From a checkpoint of a small CTC image transcriber: trained on short English words printed on busy colour backdrops.
Rows from block 4 of a small CTC image transcriber, named by matrix and row number. Each number is 128 + 24 x the weight over its row's rms, rounded and kept within 0 to 255. All counts start at 0.
After each channel's rows are labels from the 100 images, of 14976, where the channel reaches its highest value: "responds to" is what is common among them; "peak on" is the class under the peak. Only what is clearly more common there than usual is listed. The data: short English words printed on busy colour backdrops. In brackets: how many of the 100, against the usual share in percent.
# conv: 3x3 conv (model.blocks.4.conv.weight, 160x160x3x3, each kernel summed), inputs 80-159

conv.39 [110 112 125 142 100 125  98  88 110 112 114 123 121  97 130 120 140  86 131 108 150  94 102 116 137 111 144 111  92  77 150 115  98  96 131 131  95 157  81 154  96 143 149 135 109 162 125 157 117 121 129 117 133  74 136 151 126 144 119  96 124 117 141 136 126 134  95 132 112 126 150 123 103  76  97 104 103  88 132 103]
responds to: sans-serif (89 vs 58.3); the letter a (82 vs 35.2); small letters (62 vs 33)
peak on: letter a (46 vs 0.3)

conv.151 [109  77 109 163 128  92 124 125 120 135 102 107  77 120 126 106 111 124  94 102 104 147 129  93 131  93 139 106 149  61 139 151 126  96 115 117  99 125  76 132  86  97  87 118 100 105 113  86 137 107 117 103 125  90 103 142 138 136 133 128 100 138 149 117 123 161 158 132 123 134 150  96 106 107 134 106 101 129 132  96]
responds to: small letters (68 vs 33); the letter a (68 vs 35.2); serif (52 vs 25.3)
peak on: letter a (28 vs 0.3)

conv.26 [132 131 153 112 132 115 135  76 145  77 110 123 121 149 111 100  73 163 113 132 147 109 139 140 129 118 138 147 100 117 132  96 109 136 113 101 103 120 108 109 143 148  97  95 165 144  90  99 138 114 128 137 131 107 138 114 137 129  79 146 127 130  99 101  95 161  92 100  67  81  69 117  97 146  98  89 105 124 123 138]
responds to: the letter s (84 vs 16.5)
peak on: letter s (27 vs 0.1)

conv.54 [180 112 119 111 118  93 127 110  99 135 118 110 105 140 113 157 140 121  93 112 100 121 105  90  95 133 141 129 125 107 129 135  76 126 134 131 130 110 173 120 143  62 121  84 135 138 113 141 136  95 120  73 135 115 120 124 110 146 142 130 119 119 116 118 109 110  82 117  70 116 102 110 119 109 108  75 124 126 133 103]
responds to: the letter k (92 vs 12.1); the letter i (53 vs 22.6)
peak on: letter k (37 vs 0.1)

conv.75 [112 131 110 115 115 132 125 116 127 139 128 122 116 146 154 107  98 126 144 124 132 121 133 161 113  90 132 117 137  99 117 106  98 108 104 140 122 127  86 157 107 149 119 149 112 133 102 133 142 153 137 123 127 104 119 127 142 138 142 140  73 116  84  79 116  76 113  93 113  92  95  98 107 102 110 106  92  98  88  82]
responds to: the letter e (100 vs 35)
peak on: letter e (31 vs 0.3)

conv.98 [124 101  88 113  93 118 127 101 111  94  94 111 128 140 144  61 113 129  80 145 102 135 140 119 103 131 104 116 116 111 129 146 122 162 108 123  96  95 102 131 133 114 120 130 112 116 166 132 150  92 148 120 131 116 140 121 159 158 112 141 166 134  99 102  77 106  93  85 112 122  76 130 147  88 112 116  90  89 100  80]
responds to: the letter n (62 vs 22.8)
peak on: letter n (32 vs 0.2)

conv.157 [106 136 116 141  94 124 143  94 132 100 120 119 126 131 114  78 110 143 135 145  97 134 120  83 141 107 108 124 144 115 119 140 150 130 132  91 121 125  91 160 108 114  82 115  95  74 149 112 131 107 112 114  81 124  97 117 132 141 149  94 129 133 150 108 103 132 150 149 122 136 130 152 120 133 144 139 103 116 143 100]
responds to: the letter u (48 vs 9.3)
peak on: letter u (25 vs 0.1)

conv.24 [ 89 113 113 129 113 135 128 119 137 145 111 123  94 153  62 127  55 122 117 101 140 123 128 124 137  93 130 135 118  99 139  93 108  99 145 146 158 164 116 137 159 165 119 136 131 128 115 110 126 125 104  84 143 115 137 108 145 162 146 129  97 117 134  81  76 131 106 126 140 134 150 116  56 117 117 114 123 148 130  95]
responds to: the letter g (91 vs 10.4); the letter i (52 vs 22.6)
peak on: letter g (46 vs 0.1)

conv.37 [148 119 145 109 146 124 134 127 144 117 133 116 114 147 140 122 141 154 106 146 121 124 103 113 155 113  93 105 119 103 111 121 138 125 134  87 109 108 128 111 126 124 142 106 118 106 146 137 145 105 116 109  79 122 124 109 144 126 112 124 135 130 136 115 132 140 131 129 114 103  99 170 164 109 149  99 133  82 117 119]
responds to: the letter o (60 vs 34); the letter r (52 vs 22.4); the letter f (38 vs 8.7); the letter u (28 vs 9.3)
peak on: letter o (31 vs 0.3)

conv.130 [ 90 100 152  96 152 130 125  99 128  79 115 142 130  68 136  95 135 135 149 162 162  91 120 134 109  98 110  84 112 145 115 111 122 127 112  97 110 163  77 155 139 143 123 134 135 126 112  81 119  80 133 115 136  73 113 131 118 124 118 105 126 132 126 144 153 126 116 117 116  83 123 119 125 103 116 147 127  65 111 135]
responds to: the letter r (79 vs 22.4); the letter a (63 vs 35.2); the letter i (46 vs 22.6)
peak on: letter r (38 vs 0.1)

conv.14 [110 152 127 104 101 136 134 114 143 142 125 128 146 132  90  72 119 117 120 117  79  83  78 109 132 112 116 130 110  88  85  97 119 138 146 127  91  71 115  77 146 139 135 130 120 142 124 142 134 115 171 137 104 137 114 127 149 131 152 104 135 159 116 128  87 132 160 126  96 106 107 159  92 111 106 122  92 134 138 138]
responds to: capitals (98 vs 34.1); the letter a (98 vs 35.2)
peak on: letter a (44 vs 0.3)

conv.27 [145 119 138  87  79  97 121 124 101 109 126 137 118 125 108 129 118 111 104 105 130 110 125 110 104  98 161 115 116 144 121  94 113  87 136 113  95 102 122 144 162  95 116 140 120  93 124 142 126 142 137  85 122 127 151 125 106 136 100 122 132 134 160 150 109 166 102 160 105 114 152 110 116  85 151  95 105 180 137 163]
responds to: the letter n (81 vs 22.8); capitals (75 vs 34.1); the letter w (25 vs 9.5)
peak on: letter n (41 vs 0.2)

conv.71 [159 115 101  88 125 105 128  91 114  98 108 112 134 127  59  97  77 138 121 149 151 128 122 154 142 105 149 137 133  71 137 119 108 161 110  94 123 109 112 120 117 168  95 119 139 134 140 107 133 146 126 130 153 122 102 103 137 100 109 172  92 118 113  74 126 151  92  97 117  90 114  99  56 131 104 127  89 123 113 127]
responds to: the letter s (100 vs 16.5)
peak on: letter s (47 vs 0.1)

conv.88 [136 116  92 102 125  99 117 104 102 117  95 121  93  56 105 113 114  83 108 127 140 106 110 114 129 112 141 118 133 104 145 117 120 134 134 114 121 146 138 136 125 135 141 140 126 119 126 146 152 133 155 127 137  87 141 116 141 135 104 145  89 118  54 102 113 108  92  94 113 110  58  96 116 125 126  96 107 102  97 111]
responds to: the letter e (99 vs 35)
peak on: letter e (25 vs 0.3)

conv.83 [161 100 105  99  89  42 122 128 119  72  95  82 113 130  72 114 105  85 134  86 127 115 120 135 118 131 132 117  96 116 129 116 140 116 116 104 130 131 121 147 125 126  89 135 143  91 109 120 110  72 139 123 147 128 123  90 145 120 100 112 114 106 101 114 151 118  89 116 105  88 136 122 128 125 128  83 117 116 117 144]
responds to: the letter o (90 vs 34); the letter w (30 vs 9.5)
peak on: letter o (49 vs 0.3)

conv.112 [129  96 119 152 125 135 153 125 142 120 136 119 116 128 148 115 123 149 104 125 128 161 136 114 119 129 175 159 161 109 155 129  99 138 141 153 110 157 108 151 104 153 115 137 121 163 134 150 157 155 153 144 162  98 155 179 148 179 140 118 142 160 145 136 107 112 117 117 153 144 147 113 166 119 143 142 153 145 130 145]
responds to: the letter d (93 vs 15.2); small letters (64 vs 33); serif (56 vs 25.3)
peak on: letter d (44 vs 0.1)

conv.158 [115 122 126 154 116 135 133 116 101 151 121 129 115 101 145  79 102 142 146 114  66 144 101  84 103 122  88 139 131 110  93 169 105 128 128 124 119 102 113 135  84  95  71 107 110  92 134 143 129 134 113 107 103  96 116 125 129 147 127 128 124 132 132 102 115 107 125 111 140 122 136 140 102 137 141 148 105 128 119 125]
responds to: the letter t (63 vs 22.9); the letter l (49 vs 22.6)
peak on: letter t (28 vs 0.1)

conv.46 [152 112 101 105 119 107 109 140 153  81 104 116 137 120  79  73  74 109  99 161 114 110 122 151 135  82 115 108 132 115 130 129 116 140 122 115 102 171 142 120 107 158 126 128 130 122 115 120 123 123 111  90 133 140  96  90 133 115 139 135  83 117  88 111  87 143 134  94 108 106  88 106  67 138 113 124  85 109 115 106]
responds to: the letter s (100 vs 16.5); the letter i (47 vs 22.6)
peak on: letter s (30 vs 0.1)

conv.56 [147 143 151 132 144  74 143 137 104 136 118 109 102  83 105 120 149 138 118 117 124  85 121  77 105 149 125 117 121 125 159 134 104  92 144 106 118  93 120 144 111  94 137 111 125 127 152 150 126  80 154 155 146  90  96  96 130 105 151 130 105 138 151 127 112 130  88 129 141 111 183 123 121 145 129 108  71 153 127  88]
responds to: the letter p (76 vs 13)
peak on: letter p (29 vs 0.1)

conv.144 [111  86 110 148 113  84 138 139 143 106 122  99  69  75 146  87 106 118  85 137 105 165 122 121 165 100 126 144 148  73 122 155 127 121  81 107 125 128  99 157  92 122  90 115 121  68 122  94 127 128 110 154 135  70 109 133 150 143 122 132  80 115 132  90 130 141 128 116 116  94 109 115  97 130 127  97 101 116 120 133]
responds to: the letter a (71 vs 35.2)
peak on: letter a (57 vs 0.3)

conv.141 [114 132 150 136 125 146 125  79  95 152 122 134 143 109 126 124 147 121 155 128 119 132 137 128 147  71 116 128 129 102 123 120 104  92  97 122 118 136 127 135 126 139  76 129 134 111 107  85 125 119 122 104 139 113 138 138 146 134 129 135 104 135 119 115 129 100 113 117  72 112  97 111  95  90 129  85 114 113 113 109]
responds to: the letter s (91 vs 16.5)
peak on: letter s (45 vs 0.1)

conv.21 [ 77 136 124  93  86 121  92 105 123 122 109 121 111 145  61 125  85 117 107 128  95 137  75 134 141  98 156 122 132  97 133 107 135 119 116 136 117 122  94 122 132  88 119 125 101 138 130 146 134 117 141 152 135 103 118 133 144 130 130 151 101 122  90 132 141 102 141 112  95 115  84 130 131  94 145 117 107 110 112 144]
responds to: the letter a (80 vs 35.2); capitals (72 vs 34.1)
peak on: letter a (29 vs 0.3)

conv.147 [131 117 129 147 136 116 124 121  95 146  91 126 154  88 138 120  99 119 123  87 107 123 139 111 132  74 108 137 103 114  93 140 113  66 150 152  89 143  90 119 142 150 110 127 147 116 113 121 106 111 122 122 117 105 137 168 125 160 109 131  97 117 122 110 124 133 109 117 121  80 132 117 102  80 123 113 149 139  98 128]
responds to: the letter a (96 vs 35.2)
peak on: letter a (66 vs 0.3)

conv.135 [131 146 188 151 149 114 125 144 101 141 160 158 134  77 138  75 163 174 129 109  89 103 131 110  94 138 134 164 126 110 106 111 145 109 111  77 106 139 114 119 154 109 122 152 138 149 101 142 131  92 132 165 154 104 156 121 117 147 124  80 140 140 151 141 145 116 115 139  95 120 157 132 102 165 121 120 140 135 142 140]
responds to: the letter k (96 vs 12.1); the letter i (51 vs 22.6)
peak on: letter k (59 vs 0.1)

conv.109 [141 122 159 153 125  80 151 131 106 108 145 113 105 104 125 140 141 127 132 135 121  89 116 120 160 133 153 135 112 124 147 144 158 104 142 127 136 112 111 128 115 113 110 134 151  62 169 119 146 130 154 159 150 102 136 111 136 131 124  95 128 173 157 131 124 105 103 149 133 106 158 131 110 152 138 145 128 135 153 100]
responds to: the letter r (99 vs 22.4); capitals (87 vs 34.1)
peak on: letter r (49 vs 0.1)

conv.110 [112 122 114  91 113 147 102  70 113 129 110 135 138  80 127 155 121  92 132 141 121 153 125 103 157  78 123 135 112  66 126  87 116 112 104 108 138 147 123 129  98 122  86 138 116 133 108 118 132 133 115  83 143 105 126 151 139 160 127 135 134 128 143 135 137 161  98 116 115 132 146  96 160  98 129 113 126 132 119 111]
responds to: the letter s (87 vs 16.5)
peak on: letter s (35 vs 0.1)

conv.119 [115 112 129 140 125 109 141 103  98  98 168 134 143 118 132  98 127 153 115  84 127 134 121 102 136 108 127 178 138  99 140 138 128 102 148 149 125 112 119 142 124 132 108 149 128 152 142 127 120  99 129 126 157  93 160 189 125 115 122 105 100 117 130 106  90 120  95 113 127  90 141  86  85  78  78 120 128 110 128 154]
responds to: the letter d (85 vs 15.2); serif (54 vs 25.3)
peak on: letter d (40 vs 0.1)

conv.126 [ 78 145 161 151 167 139 127 117  70 113 154 161 133  76 151 127 134 129 151  91 154 136 120 144 127 130 131 126 165 145 123 164 170 149 103 127 121 162  99 124 144 137 136 142 164  97 145 127 144 149 156 175 149 120 132 162  89 130  98 162 109 107 113 129 142  91 113 110 165 103 114 142 111 112  91 134 133 111 121 113]
responds to: the letter e (97 vs 35); small letters (61 vs 33)
peak on: letter e (59 vs 0.3)

conv.120 [157 111  95 100 106 103 109 123 108  93 132  93 124 103 110 119  98 147 136  79 168  95  87 160 121 118 144 158 108 132 140 156 100 148 135 141 145 170 140 136 152 143 147 151 145 106 173 161 121  99 158 109 161 107 133 131 124 122 129 102 118 123 105 105 174  68 100 102 137  89 110 139 104 133 103 164 120 125 112 135]
responds to: the letter o (86 vs 34); the letter l (46 vs 22.6); the letter y (28 vs 6.1)
peak on: letter o (25 vs 0.3)